Rows from block 4 of a small self-supervised image encoder, named by matrix and row number. Rows with one number within an expert belong to one neuron, the router's apart. Each number is 500 + 50 x the weight over its row's rms, rounded and kept within 0 to 999. All counts start at 0. Numbers have three digits each.
Before each expert's rows are labels from the 100 images, of 14848, where the router gives the expert most weight on average: "responds to" is what is common among them; "peak on" is the class under the peak. Only what is clearly more common there than usual is listed. The data: single toy objects rendered from many sides on busy backdrops.
# router: slot weights (model.blocks.4.mlp.router.weight, 16x160), inputs 0-159
# up: expert up (model.blocks.4.mlp.up, 16x80x160), inputs 0-159
# down: expert down (model.blocks.4.mlp.down, 16x160x80, transposed), outputs 0-159

# expert 10
responds to: from above; house
peak on: part in the main colour; part in the second colour
router.10:509507442561555571616439567547478592505578442606547459501456498494463499517415518486523541411488495508439523398488497471497518512523374478501501467486456503425554461593435469624521507513459473485591536411500505437583503491474469554586590462550538547449562431501453510518498518390508564450530552515518487496464611518572514490599509479406452536507445475481546465481448632489551585434496550530424488545469500452487470454449466497470501603525506561512504564505528464470544504466508466
up.17:487546525485449479487449463421526444494590470438444596503523590488546523511516516500496526533416529516452513549529537566520560481473486484590447512630516501552510552554597542432395509515499434484516616536458470570492585619515428466442469582526532417635509408528565526490624480511462464554458429557498529447446518517431538469514496499482490545522512513591482422498473522417453420523501545448471436492561500549531499509469459485582469486487532513522517484538533517402438489509512628
down.17:493534536438429436420401484485459441507460462415476551475510480475452469512487496428573551441489520503497534482446499551441500467391587427565479528382468503548509604583583510479465486591483441453419510563442546418486489470542532546557508478508515562586406490500489527451541513569499497627405611508495441487545504515561545489493516493429462562501534519418520501465509495502355562423548493497515489510556473478553454519523502375561569524514549489492548467401493493517438454552526502
up.18:487624538362493506419477488424446466517512517499519452507481478568524517468527507453496529526514557458463433558585478580464545441551616495490529573491495501542499595496484520481531427499535474467445495554512632500553523565581522512413557546503469504572490493510511490459509516571568525569561511517540438436535448550435397447404535460520541502474450588535501479530608502493419451507497498441545539454593500519428519594484534440560533500526354474476448435442438550497576496519473544
down.18:532551515461463473445366468488460472485436478436490523498490438477434453510474492424549531454513565488488546481464502541456545495412595411591455531378442506549475598640512485468484508616490472475433534527436532378529487502539559551549515507525519535571418502500461571497519517597499488625436578492516415473477508505544492513482530496428452572515566512469479501437500506507369575427552495483483527524550484465555465526510500393540605527502548461453552499420501506482444462531505521
up.19:499432467417485569418648476474447520489525550443455564491546555521481421516423485538545526447463519443538482467482434483493523525511522504480419440411451494530594463532417455534557522503471500556554486553526531434544534402439420481448490482550504547623561428479510457437467528493433528511519521481552453530562578510500514534521577520507570518558471609444451464428498481521512532480489610486511423492434500483455468470608537583476513529471542564506535324473496514552394537491499520
down.19:534503527574541450537549511498475538466510457548518567512571506536468507501493521598462402542572537505406492430498549551389485559500483469545520521504513480495433460521593470461553474439503552548552526477391569533544454541392523470590568520423535476481463506500521525576479503427495530485549554514469568462530414505553452568448440530578574487461430498472480518592523437563498451538603463465620533411451527444490598488479558410438520386474515551551473516492475570428550498425543525
up.20:515574557453492516343503494444446428502452510451470482500462482496536489436548495484486504549481546511436421607602522602462559400448609490448460535542533500514464446487464608454479407458577519482463536559444528468518503514549521501423527543516471431581495491502478525427557487569577525582547524440512524445497467532423425449387533465546532510552462512529509506511548526562392497502499478480563593451626500474462509550521552436529471490493459493481496431374433500497560465541467529
down.20:542535484477499462436387488498448487497453463505488499507486421493399438511477496461536531416537572506454539465493513557448552504385593418589471540358452504514471583629570482494491520624493442489458527540420537372524477511458575534523511508521513548555422499500478567500513522551500500612445627480528426490521532506560511538479526496425471609493545512459513502480499491555372544404564492494511565515536490471520477532531531400527565524472553475467540481427497530474446459519515514
up.21:450527496554498466399520532478410456508415507521530553505488541419452551400564496552484405555525456583499522527444538530478459447376506500475490468423567499354453491468516510403518446469589510538468532462476411470448487554486549471479430463475517465484485606498513549495611440546473529465457512581598595514495492537479456514397432465481570489515590510453500527569509484591469550486502339463498491450550500523432554421537508477519499517483489517489525563455497513513531396520467464
down.21:443492571463460535589500512526554494502554536471476529498459564497596565493464498493591553487513520462523475566587451487522458428588419547454476466657548493502589512414422547525506459397507557497531553511558494587451561491614362502494537492496498476499544503500502459469534476494500523448446413512363491509422454485405475430511520486537482386516430442516460476457493541461558468543459525540486408494526494570571462502474410542460486441602513492516502525545514413564535513528461477
up.22:463452494446489521391600456503480518498514564447436587495541567528508427530425478566521528474460468438568471487462466509527533555533488545485370461459434495521532408536432468480536555501471533543577488550527484451479549441448406510490445488557521513627514406491477482441526511539428463527496475514578508543558559524475538526526647518517555506556488582444436477356471473513500553519491572476487425517440499534505494446616547555498497505522566535513530345454495481527388520527507505
down.22:513536538546498500562488498493489541454466438520502609516580468530425507488463519592492438524555551498464506415473528550371491512468475479538509520480491490547427502550598495480491447496514555534520524498376604453549465524417484478623615510470574473524494523499529540589474486463498545568509561492427538447446429498519464547414415495565531502491455515443485530569521454566419500474616460458605558408497519426519577464453532361459541437505511523560523519451476585439519491458527534
up.23:418575489531489461453473551554445436511458508568572548509487550421453576505551504580478488539533418616514530512396503527511445446453470498471473486400518502313451483464494497402499433497534513517475532456521437458411526494457514446559517454466526519490470555499515556514653477545453528445472519583556578545507473529509453516462427508508552495525565525505490511574441519619506515478503374465473493460559500543471571410503493447559521518471483522501531626464511521548543404506469448
down.23:473503503458494591586477495520551529497553583495519500498429546489556551486437497482550519496555570430553501533567437457554484440589438553443469441657525493475595516444365532533510465427523526513537554466573452572485510491653410494472523531517463487444565513500498491483497484512499468424503419498387502504418484477453449425513533469463470421510463446521477468433486543415588489535427527540434395503515494560542477516471421580471485500590536502466525561563521422545538515527445471
up.24:487453536563560486457529445415406559501460575488477364499498489538483527362616474516477387578466509468485529485528539511451485581474520486510598506525474495446411495477518429468565546463581550470515508449447508513465451543556532501442516560486514508504432568488511535531526454538577454502528538563529387509467473514547573561444510420470515487432464385464548499574583484448491592499494392439517436488481499468407476602525503481486451477552537479502473444472483488512642545457464493
down.24:494458447535440473567575495500552472503566464517466612501545450480496549521503507468542536448420488560505414551554492399500467501497428573486532493507566488581612446420520538501463494456481483465486433530489582576508610494412398506418445351474498485550633474499435382483480494495497491488475452541467515480516515526392534468491537570594525480509477474544435481578496563503514404572510518518487545578550485514568477424520487515416535428526382438528501494483527525519450526526546498
up.25:530528540396447521377495480404429396501445556471479466502457488568532524458506493490516529522451551527453429598588499593500570452521643466502478545494507501506527503515481613468538396448583559483452560506442534490575528526589496524477512480504486447548506492505461557417511480567550532593541521433511474436466501526397379453381517501553539499566487548573457540536543515538407498502498497473511609433598500478486516552495529474562483497476460470456488441440434542492536490528450527
down.25:529522499460459455447376468465452479485449473478474497500479450485415450508476495442548542417526556510483540479478503545451536485398569411583483531372447505534476600624581498501483511614494467471447524537416539372511488507470573549535515495514518564569413500501505564473518514556500492630427608484508426484507534508535514512475512496414447593506554508472497508469502495527357562416567491488504539520552487476541464524528514389543570537470565464466551470421499514482435466533517524
up.26:527474545412533554461465453558500518500560545404395476504535609531533428509503515461491480601543516577548538537481437554606557465512512529470456568609475503477417400516455531458463466508493534505505592495514458479477487415518511536456532538557493460596465421519547562342502487516527507544444506396526511491438495529418493483527579490482460497575586406516399536551493533477462483508500536481444569583607500471556529495565452506584417467506537495483473482435550508502493491537501608
down.26:505549551424451432413374480478436468517438448418492526481500477476458463503499492433590545430517543482517552510455480535462514464378577423563494535381459495522478589590564506492490489586496445461453523545425524387518482479533520533569516484524543526545398503500491535460557503576498509621415619497516440461505505513531500512481508510424459576501573509435498496481511471515347587423553485510512488513537495501520449526530471373558587526482550466495531462420506510487457479542519523

# expert 4
responds to: black
peak on: part in the main colour
router.4:502497423432530620422414435589447493501580623433469468497505450558456443455478479496497446478511503422529539423564518453488517480498464516451484468511453500437530497579569418494515501505563529451473508521474525428524446498513540522486573492495539579505601599499472589522484461490521496664472492479415494454493619480544532487370564484444452597495439462506512506473516445504312487434501425567515482480493500476482480442477460443481496565500488566467537506465526521437530489514474520
up.17:507474517496448502665489423380503434505515460517452528496449530478531556534481486490503501550425528569537461506423446509588538525510425513506557540468497500568549452461415579523487443453478504491419451480500500528550507518543563552493457312446407477470479463506477455449483484486423511464534462483489597488510533493480418486547273547522407483543456605526461538508473530462561475543493533420378511534542500456444550490499532522488523493544446541504506529483463541462462488497483528
down.17:522413546520429539672466512394478518501559453514471489498505558512527579516560507531456447553487417597583446411465477524614495449525426571411562508490497499493453389502446569561454455484472513553536485518514461549471488511430490487475543428451496514488493484500537485513486423453497522488510410507406582515505478502437582545484288447575437474504438555499486503555506454550571501520509578451442540471447508518415554432485480529488504511500517501527517559443467425480484530512486475
up.18:527502517532522523615476461471530462509533450513552605501459534426559533572512538510480550554488537578502435523519457500511540509427382597425570578579518498526465482435506538526488382516431489496467416596557464558516531495574453539487511414487493487454506434500537403549555496458484503462573410484437591482557455515474473471563405524508507486502435555547556480505543489417633435534502575383487542546465500507504572386534464530448462519561498531546469537543474520487461542599505524
down.18:547460534577490518557483540411509551502549452504546463495519531515522550540609502509460423567464438542454403388500491538602502462509449577439485548536495504533497377511454516476553452484378506522497536490534404542490430477522486489458552502501558546515522464499426511485502485474501530501527382539450517513571504504595472621520409499546483466522456494555457492509504488522617467509483689462501589425395502509434564431467500434420507462485576515460444544544469425493493504492513490
up.19:509467515514472507661499424400497424506532460517463560499454538445534554550477499488497510547424525572530455502428433509572540529477411528495568552476502499551538469452423571535491412469463468492424450504508499529547503485556532547488470331449405479465480450503496446459500493471428503460548464496477591486529509493489426485556261532522421483528435610528489516509486516448585461537497546409392506523503500445430554483516518527468518499562474552517518530496463533468461496516481520
down.19:527421527529446539670452523397476523501561459522495480501515553509523575534586505511454446569484424588556430394463479529629493450519429577417555513487488501499465369519440559538471445482436497545518506502510456544475471500448499485468551444460496529488506471499507505505501443456499516486515400516419582512531489503475549562500292444580442484499440553508487500542504454547584503510510605462447554446429509520405556434486484506467520496507538501509514560450464421488480536505486483
up.20:490496530528449518633526455376566490500473483544499480491433555549517463533498496457539507521478550559576460517467465516558523467508409513420525513459494503626556429455394591567518432444501568553432412405491472521509566543442487545492479331553449473531518485507496456496474423537469511515535500452437520489530502481480533438522422525525481470563455557504386550520457544462541486533494517399336444527575499542514486483529553519484448479517418498505516546556489484572445558550421515
down.20:486443552549424526630529520366517545507591434492474522500471526536522559491534509541468419521487411617557439456472499514563494449518432590403527533556517493527471427438437573518450490473495542526554446536574449571421483496458450498459536442442550529510469493500476446510441420473495534505488394510415517531509449504454582560486348474543430440528439507524433507508508472544601469521504609399439555505466503523478563429452479514467453505462492524483448542501471394513471519510489457
up.21:521456518507510493630530425400509383507526458504488609501471542415548551568483519522511521560445547564488448520460410522539545516452420562473564570531506500562527495454463579520522402484436452468421432531527497533531503455574489543469480363486460463495459430503504422474561494457443510440559442511455587488550470500488466458575338500506455477502420570551509500531518505444635445534502576390437518521465500443450553433518492525460497502546500553534498528519471527496441510564487515
down.21:528458519548498516584457524388476530501558442524529442493501583510514546540610503516479434589497431528499400374497477554612503436491429572415523529510470502509493394530441535503518448500399474523504536522510411538491433490488521479428538499485551544518499469500472520471512463448501522484496406517423582516579491499551492600520342464548467494505446523546486499544503453536607478496502653493494588413425508552402567423494494442458518484482577509498464531477470421505475493505484487
up.22:510473525514507500641501439412520400506537463505511611501488548434555533572493523519492521558441545557494432499456417531550543501462406572462562568520488500556516473452472579524510394500432452484429423580528472527525510470576492535477517378467452478485473425501511420511547494475434510457574424516443581497551460512499477464577331508503469484507422592532530497508523484450621447534502578382441523512453500461460548414515498518462516505567489540523498549520464529489439518572493508
down.22:520466527547486508584465529403492529500565436519536453496514582516526540540606504511477434586485430524495400377490476565625490441511454574430504535494476503520499383527449533500520432495382478528499536526516396522482440484514509477446547503476527558511509461499460522476518473458501523487505393532434557519578495501584493595527357470553475481514435536533483499512503466539598485517511652494492587397417508542409563426490518439439523469488568513500470555498471415511476482506492484
up.23:517438510540473503643526412362500424510503455522473555497426525436531566553482500497509519563459525580514462516471463494545546539458427522486582549508532500579509477465444588523512431450460513495431453445515521551539494507555536554468447320477443448484482449507492449466535495440446507436538467477460598476524514485479422478559307527526416475517419577553468511532491541443603455538496549409406508537508501442426578458519488527452498495536493544512502497499466535468459506519478533
down.23:524392519554462548653446532373471519504561476533481461499510530514507585541591505534461456563489447588525423393473485516594505456496391558431567530515488500500457410520437565535496479492449504537536504510510467563482464506437489483443557451486549515517501475500499500511500440441499520483499421503414580516533499503475564577499298450576441499486450525524485503573508440540593484480498622446461559460425510535423567427490462503478517517495563511490495534455456433474460557505491480
up.24:536579503550568523570522555528473501487555438489432484490361516541510461498509501487537530483558521459529446493574502562629525480498428508461419575588487502486588451516480509597479627494521483488486461450543469500532509548431495571417540519548444496546471494494451468510486498516563557509568482507508516573510516412525573451529516479443396503502421482569478474379292530402557510462487517553406513605553497494524509571490460529505458508492430532479572529575499465469468478507482520
down.24:514496571510547531494474584448448567515483543551446451484539531498559574592517503567420509506517462522532458341489499489554518511508451581514521590547517493433515517398482447607529539549456547521479444593578460585466454502531509496428620504529524568475545492500497459532525491434504567487570469498478488541559511496592566560524487472504511390434512515505506503507507450495588420496415650438509529459376480569497615501539456549437477521547554504498487443514472454442485571510526479
up.25:549441494497530479572584442422511405498526430512477572502420530412544575555480514529529544570509540571485463554538421483485549555447430575468552569603543501554525540464473558488538438462444490449451445480549556564528509444562472552471424392540526474527455440505473422446606507416497507429534442510493600465554495489463448449565450507518458470482412486603487497555491564419641435533502568415473513553496500468463568452514460551463425510483530564540461476509491520513460513560482523
down.25:557451507563539536538455513384464553503537459514530434484472556495490558535600501514477446567502449519482414395545484508559533450469389559396539527594463500510499421515431505504537501507433494506524532499514433580527420494458524491402522505513617508528497489500469498477489463442502527479508421496412576501569499497507470612505413485518471508495482448600474488583507451501632446444460671474515562459411500565426566408485432441491501508457570494466430486481469458475494520505486490
up.26:515458514516507499637532420409512394508523456514500613502467539410545549569477522524511527569449542576489452518459414511532546525450420556462569566527508501559516494450460574527521395484433458471432431524529499537524495453572473537478480369487465466493474429503508424480561496454446504436558449509454582482552475500488467467577333503514455477503420572546508503532522508440639448532502575388437521517458500438438560434516489534456491509550508554538497523514473521500447514559485516
down.26:532446513553489523595455526387480530501561446530534446494508566513513546542606503516483437583498441532498405373491476545615509446491428565420528528509471502512490386539433536506518450496396474527512538509507419538497434493482515478439541497489552542513505464500473521481508471449501524484495411516421579514569499500554495604522337469554464504504444526541486498547504450537612484489500659494487583415415508545399559420492489449449525491482580512496468532476468423499475507496485486

# expert 8
responds to: white
peak on: part in the main colour
router.8:502494484404470553492366542521496517496569434516483443498536520541481491558413497496463536440587544441570505415474479503522500446494433486523408490454487501499548507576592421501518504498430550530519474597511478442586481441456521490553577458492536480557526419498543475440614528504433523434594510402471410497491527542547526512615541481471534536540544564445515464471440610512571542437499560457454475420467500502525489385537451456483535543544485567546584551455523518425457409581530487
up.7:495538535554434522537450474404524480501483465594482545497509516527512551435529504511519498503541513528545381433433503557489548510427424526552587581476504498556475530564476530522542499443531474456562504558426445481608571524550469497403431514560508393521560526499490571502405411502522507567533546431426532421431549542448438575434441567491503552481436591497519481480542436637449534521496465419469605513489500493366487500493547507460554504498530588527444419448452481509453524482481491
down.7:621452692467449449452405445437501512494472451488504615496459394525538445489428507508587486478525504468556489468529486494524552494583538529391540471538499498510506541566571529533457499546536510544509428514471493490526473500444528525568544466405486576545348515500539461499463501462503533629311496503407578482522440499547519512478502509459511577534426492466490484493506502518432483529504485580519503620521489518493455461585490431482549541496498472459524503549496510542520486522451496
up.8:501541567518496528515435482536505453505484484442495473501491527531505579483502515464489453535543521457520458474440477528498526469504405516593510536548474501480445495553554486535542533506564505517533600525423423478608463579541504514502388492551518304414532489500505546419451391521502504535451491384466529430490488504275415498470484519453491513501650488513480471506503486582476552519498481470459571451471500547459540484482403467558487443499504447531504460425484465417465427524503512
down.8:631457698451418423466468455448499515505498411501499573493504411550517410472374507493577472485510505524489497455468477480475523528622528506431537461545486496472477499539593520514483484507538514551552443502435554525548446483423544517583504439399515574551362516500518425448443506413503509569304567484422513479534413505525531552473499544471549559506446476423475497549511508532465512540492484566530525534494493504460474462576487476487546508481513496502524492537508490505537486476478492
up.9:505535558503505525504453483551495444505481488421503473501490530535497568472524517458495439528542531467506473499453478519493517472501418498610495524539475501479441506549564494541543522511567494516520612524414439477598463563542509515522377482542520311403520483500500545393453396518497516524432502391489524430487477505280434496472478514442488505514664461482489493511503485586482552514499472474471569458478500538473553489469393473562475447510519455532490474439489469412454424523506510
down.9:639462692461427422482486462463504508505519400525503576493516414545510408470385506484572463485508513525471498457461474460470510538619513504439537466540490491467472483534586517526504483502537516546560452489420555524572445487417553502565498421410515572555379516500530416459443501397503520522316578491443495471538402508532514560473499568473561552492441472419481501568511507532492504537487493575529534511475494493435483447573490495467549495473511508519521490532513496485530492465502497
up.10:450546511521368503459460540531509437503548567530554495501499468490504568485600529472479517523509498518433447550524507558447537493510445471514587551466490500605517494499507545549612435482542488416605510559514529524486462514558433501499543559460493529564521457499576552619446510517501511557569516530415465449475506498533469506400458554513540521470352551491560440526660476574448468504502498351530540457583500367439466557434468485440468518539459512515486441473449555535504507488464532
down.10:584468699457475500483388464465503505497468489513481565508453409523514423534405509510550505502553476501544449446532497521568611494601525503481474474497483502496551556604591503499454530561497502535516434528501467471473465500455535545566561488414478568531373498499499541504461500475501496686374477466404526505499472488499543507502510496466505581560511499463452465435494540485399507532515495524451507581539500561531457476566489437491518526539499461446551550637514456530504464537427507
up.11:480525502495497444414442530603515526493546536540502471502521527493494555574543498497446550480531484428577482495488504527472483473587515531635423493382467495463678539508504451539551413504393574429522514630543467493501560487541492495535521477465480559533468440499507515543538573512440501483591445600471428526494497498571439552497542571502581473574478646502476490466492542553504448576504575468517460473501500557564521446559521488463553479509534487497488502446460535518403434619486444
down.11:471574325469449585578562544463506547499476577552535404481530497502431464475527498474410437495533527498454579485465525477476495481460442411585505475535434497543460515445472497464511573486530463458539505412542522476468466446485577499456492595521618493441607534500446580483461494540502429429605545436460448519525577492498482464513476479434409470430545434518488505532501491505531528412504439489490482513542507543539591495368502487556437489453512519458408487487514473497554559368535506
up.12:464541529517369506435453547537511453506542558515571483499506491529521564458607521459471503533517501487431417541518502549439539477564483486506578541482482499585534491513523538554595442487524513423589519549499517525508477530547436503495592580456477521574520459501588539611411517532514531571571506553412465461442491526526458503406472534524552516479353569455547461522643468590433484521503506355509484449545500387459446545449474486432513526548452494508491435477454576522487512493452524
down.12:592469692460486494463387452459490501498473483501499574507448417520518431528415507520578512494544488498543443469546495520562602502589530515448487480505481499493555541599568505511462509561502500535516463519493472472473473506458514543552569475420467578539357504500521537507466498467502518689352472474404530501502466489502524493494527486466515576558484500459456467446496532489402496532512499550459483587522497552516446474584486426488533530541509463458556528631509469545507464549417512
up.55:466561521401595506629493489492459410499448517490454491498493480475545521547473506539465563477476494504534546449475473552579493487518543495443591513430490500500420496422565481481498488496514536530403511498543519500487474457529502457617506545525533518429506506502506489488620488526519480488534506501457496531559486546517610455490377402544456478433618494519521477498433557475514594510496438469435494405485499428387472584360474593549501524501389491508587608540531505490624492472502476
down.55:524523527522433531506571502566598513489535477560455606506392427522460527467475490428610539545428504560453522625593494416526542516539520565493479523561525497489546442505463497537541541492464542494578569431474522564485487452472362533467492423535410521625483464500487439482511486508500471466385451512569463466511498503480461500558602565537495497525505518497498493483491576437543481458424611582468396499477489428549430424524497430460473514526465419461568417492488501537460472465436523
up.56:477533531522349511441435543526513456506545544522548491498499492522529570451608522454476500528517521482443438541491490550446544476569443494516571559502480499599533482517507547547594464484535522445612514532491515504533494537540433514503586576470478508605514470500573534607417500547522524570587497562419472450427503517516461473413472553524556528492365589458563457508626474597431500524503497360483469466542501382473445546461467460445525526525454506506513427458467562516469526492456513
down.56:600473690453474488458390452455488506497471473502499588504451413524519428521417506516588505494542490496542447462540491522553592504593533520440495482515479499495544539595569508515459510564508496538519467515488478472479460501454513546562571472420470583541354506500528529500464499464502526685339484476410542497515465490512516494490523491463518576554480503455462469457498526501404498530505497558470474588518495540508448470582488418488540535533509473462554522619507476543505468542421512
up.57:448535507519511452535489486530484360499520534546426509503465521460467566493572504577455522518540479549502505538500471562564457439571500516394505538456483500517555445410535500446567490489500597455407446523560561496458537438451547483540495465504517531527473579498514494512599469510501518437503462607398540522557453507611578412432450481578510478514437545523537458541447610518518535531496345451467472458573500420418517458428475523495471522480437507470572628436510543536544442551457453
down.57:412571378511427573591503525578514579483532552508525454510472529480480560483526491393585571474435563437525554583531488413476439452409524470561509498533503498499512465460351505532519464459473456464526611478507502516515546474566407511466495464584472476462563483500458490522513501600500503399492497515568405466459512490470387492534538530497443399438492495538468516485498519469554505421429593556439440491475495466571480581452477491451524436568518428469508422377483483500506507482496492
up.58:449543434512451557477443544521452390495504544506533439511453492514404508438647489422431497485567572521462506513507565473407458383469509458457511505465529507531492568459540491447578423459524495475521529490538537401515457547475574516484473482519550485528591589476496496496492548489513587451589596506457459482453503497549420529429498568459512536473492553492540546545598610548522479423493472413564451386526501426447516431476410459513483566488470494420501505389481551484467417505477463
down.58:468483352527539391461606506517491470500544538432472416517530600466566565491537486521422476481411491527423504580465506500492385540461512464459500503496496486520505444355424500494558495431498535513484479465582468550501567477523500449445392526552502477500513495500525475497558557479498557372621484572576459557556487493533544467530494500540573447496473474586509508525504459544610536573458480436518463469440502506454487565508525651557476478414448496499481443458511498524518564459553478

# expert 9
responds to: house
peak on: part in the main colour
router.9:537518454442491593576356472515466566489579545569529437502484444621478509469507494444452451467555419563459526476460533463502526477519389475489511514496444502506450483515535536598526481497586455491504503453504504494547442479503564512658607493450528563386562581496499544523386473494493539603477548398481506449513544498506544505369465550462465571496560494470555498454547477497421505449501450506395507444531500507547467474429496443489494572495529558433538573463507490429512532459463506
up.17:474600590390542491457468489609476521516512428398538552500497574522534463512494525537498524555625494460530448403511418541460510509520497503499437606550471505415526565451552441491488449567478451556539466649578505523518429423511483512495586477496521565494520473500511442431483519475461519562529445474503507479547444504467508504537577503431522469544628527547549418424506483478517488521495550441516543505367499480599576498526552547486414508559463512543507507588473524470432473598499536
down.17:583501568511550469384444464535431502504523423424491587508462605471483492497501498460468458556507462558388451517554495455444471532583490476437424530598517497521480399436586471428550471483396533496504491521525536583480474505540520545429572495514475603535510466500475452500447522467498563528526465534524472507454391485466501492478658561483565381526496410521476480502513493531585458538525605502583524487521491483512541514516459493415544484548531507493525485647501412456434526560492492
up.18:484584596394546497454487491622477530511538436387580555500500557541538465516492515512501526560620498468511452451517411534451508499518516512506446611550483501436502573441535436477489450576469466564535464667576507531511438412512479511471604498471505592517518468499512432437505516467471515562518444474480483481528429508468545514538589502452529468515618489525539441415500473475515478518495549440535558511374499484584584495525551547481424526561470511542482493570467528489439487601511529
down.18:572515566490554469388446465548434499504527425419495589507475608474486496499503497463473463563502465556383450517534481461442468525598493492434410535595513494522473402443583471410554468485387532496501495527532548578473476490547512537435575500519486596550505460500465453478456521470497557526520464531526464510457382487460509492483660558490561386526507406523467480497512501526587462536524608496590516484521489481507539511506461495433551484534540514486532493628506414480432532563493491
up.19:464585497420513414482645503553511611491560478527551423498507520555488535463486531602549472478603473425526537515484387482488460464547592510518550518504474497403518548455505512507538506481524481537494509527523496559464501434467541458448449514501509493403363527504476510393536459463589498430453478598560561528558407548483492529492538490549551457386481412558518501583495502442533467492501479508491478500427500546543528582452478583544346454483533519484468531497516550518584470484515423
down.19:446463462573413534478478518443568426512530554502510454510548397538507462520475500475525526404459569458513519484528531521541489492401499459557508525337561496524459554576448538560476463535505486512485457498468447366488534546509467502522536459573478500539580480500517538577564524581501523523497559497546480501474641511561550488523464526479520607542449617403565533425494463491375599461482443502441522500530501482461395420563619494434557551490472503491495492455485544443434496513492491
up.20:540603518499503504493539499511517485512461414436437573499487552493539475518430499521496516529658481487552421421503480564469524522461498539462406588557496504452591500484455447468477446518474452526492505642519517503542350528493510570505442444518417502451538471497528469483484567507520553547529483468498528517533502455469524487541503604507440476563543613464566387422472517471506544504495547504488488493360499461557490558585502608442397501556514503541544500517484523511393381565488530
down.20:595475567534553471388457478521442497510507421428528581504448569454455487499526500454468443516520487553396454541577508452444484519509502490451436503583549499511493420441585483436534469483417522513484467524526509566504498523532524545405547473533464591506500473500487435531445503481500551524560488535529461501445383480455540490481672542465581363518484406506470498515513479529596460549512606485553535533556491500533540532516466506397529465553527488502516492642501408431432515593492484
up.21:543431465525584506462520540436575400525465481544539416491471502438522526580599532552389580490515472482507477459570529455451518516486524504516549491570488503481508547484490474489465485507431497458500344556619476507522540479588608518437458515521557572473507453514436467501527568503522597447614521445575554570508591486507428505571565528520520491457491454604543503476359572471604457511496541530583574557462499513490521518490478470562460503494441462414432502463515494528540486471515447
down.21:543467508496627558462469530454497438501500562520548477494574509502536525612578502550426536502543523540447477471525454469490477477480382547444505527575566499434422529480463509408535534547422492515496527500523540509461493450522493488419617503550613548592551459500532517492586489431500452405570483555508489519511492493529513484519582467517545476442522364545542507550502527452605426464510604485581435533523497566444582419526411492535552473485639537447463504491502490484504571550569512
up.22:458554452480534513586564446566551625492495482559555523498525479511477509489413517621546502488597498452550519416452462460443466465503534536456524511511512497463521501484501511532534465562497486535509492517575501501411401463527464478552468522450491467400507502503454513487565517417567508402464511568549457541573428571476553553523481436512531488443506513481502469535572532418638489459503507472502495397344500444456519564455408519501396530515595506453496600512516501538611411505446437
down.22:432522551466428471498491460431498512500503507445487551485468499474483431445461507504497505412414461489501528602587533550508468481473519456524476469429483498565540536482484523631443493489621537481509415548489428471471592505468500513437496435423443526519460561501530476559472459567500507591513475441474485508498547497436555380450464506473510474537469561458488501454497461517353482607523344475426519605566505480585468444482559492572484466514330449532461499480512559530446450527481494
up.23:543446450556529497458568499448568408516430450553502372494475518467515490555584526508395558499596463465512489459567514446420519510490520492503541506568493504485511526492490488487506491489439515455503390547604481493545519478506576494405423521531562522508509453510443457462535561488522612424608512439577554552508585507489449503565613560532508471442528427580517515476370619468614465523498543520555603541447499492499508551514433486548439490476481450436416476474537479487498458472547468
down.23:571456494528591530466475517451479434509539540519545524493540507506514518586568498553445497515539521555385446512568479473457499491492401534427483524585570496463400479487477520361528536517434487523474536483515577517466511467475522537425606480530563564641507467500533499501571488449500465425551497539514500516499470491513534466505611485562541497451489343551552503565500517474596414464502584492612449545557500544462565418516423455485573479475632556443487503468503486488477573535542510
up.24:554594552469517521485617460550563557521478431473523522496527524627560529514392551549467522586621511521525401461547422527501535517533502540501405601553453501438539544462493440467501538507510512516469511597534539505556369474493440548444609526546494605493540475499480465492503527476532533522525407471525534470516519474454531411532546539510480480514604553531475426410422528435531498530496549494499514517396500454588548494474493596507415539530529538533519461523535502451409461546524581
down.24:589492586544551488397456474517440506511517411434504590498448589473460479494519498479472442552519469556397444532571513455449505506522479498413427525608541498498480415447569483427536478490426542511513475508522522575497492526515518550417564486539504584550498485500487440540435489466499553539536462527519479507441377482440505473465668526480568372520479396534455494536513484525597437542509609490564518511543491511532544505506449484409529470537531497498514493618496420433434521579490487
up.25:595402480532625495448467529488581387509375500576498471494461498437522514552597501511391584469448471531599502501520507463502513511490531515496540530577489502447493544464510446480487426476448523453545376524559492524541530437615545557461425482493585537471526479541432461450510515562567586463582540429589498536435591476488471467529558495518495488470561470593490542497434562482558412506492524554563591512443501501529563544551488436585491493478456438428511523496495458554542488511526470
down.25:566419537504560545449492564480537480491447591505488485479562495511560570553502513551445611488469488569458497492479528441516463483564434503480500532575539498474463500416534508449564544489447568489572495495537525565438515481509380489471632537569600509581536475500500506519557515411501502446560438499499416528440499492469541489477574479563534382496533393551444528590514541452559388507494568485578453494487498537463604419492397543504474427486581500427432479518508450487531578522585507
up.26:528538471504532503393602475571507528499533443452544444502495529508534475541516519542478552521627521437488484496550448476372521499510531553447494556584433502439490560481509462414532408552435484500545491582589483516532471489528483506425442545558566507534524449499435441412607541454565553451549452499492540514529490532437500476562657479516526487473493357569503492492512555449615463507496560462584597513400499529556501506551448532527435543484554452454439474460519492494487408544511493
down.26:575494505522608496390456489503444469501535477472499449500507554495519522557571496537490510522552522510394451496574480476456504490515433516434469551604520502464441510493555491356567482515397506500469546565522537536488484502523542514413575513564553536623482460500503477446547486472500521456504499509518503502479441492502508474509657483525532477474519325585510496539502494525591418425515617516665522532552496553498530470557465428472564516464634527463500460508510459482464520554519501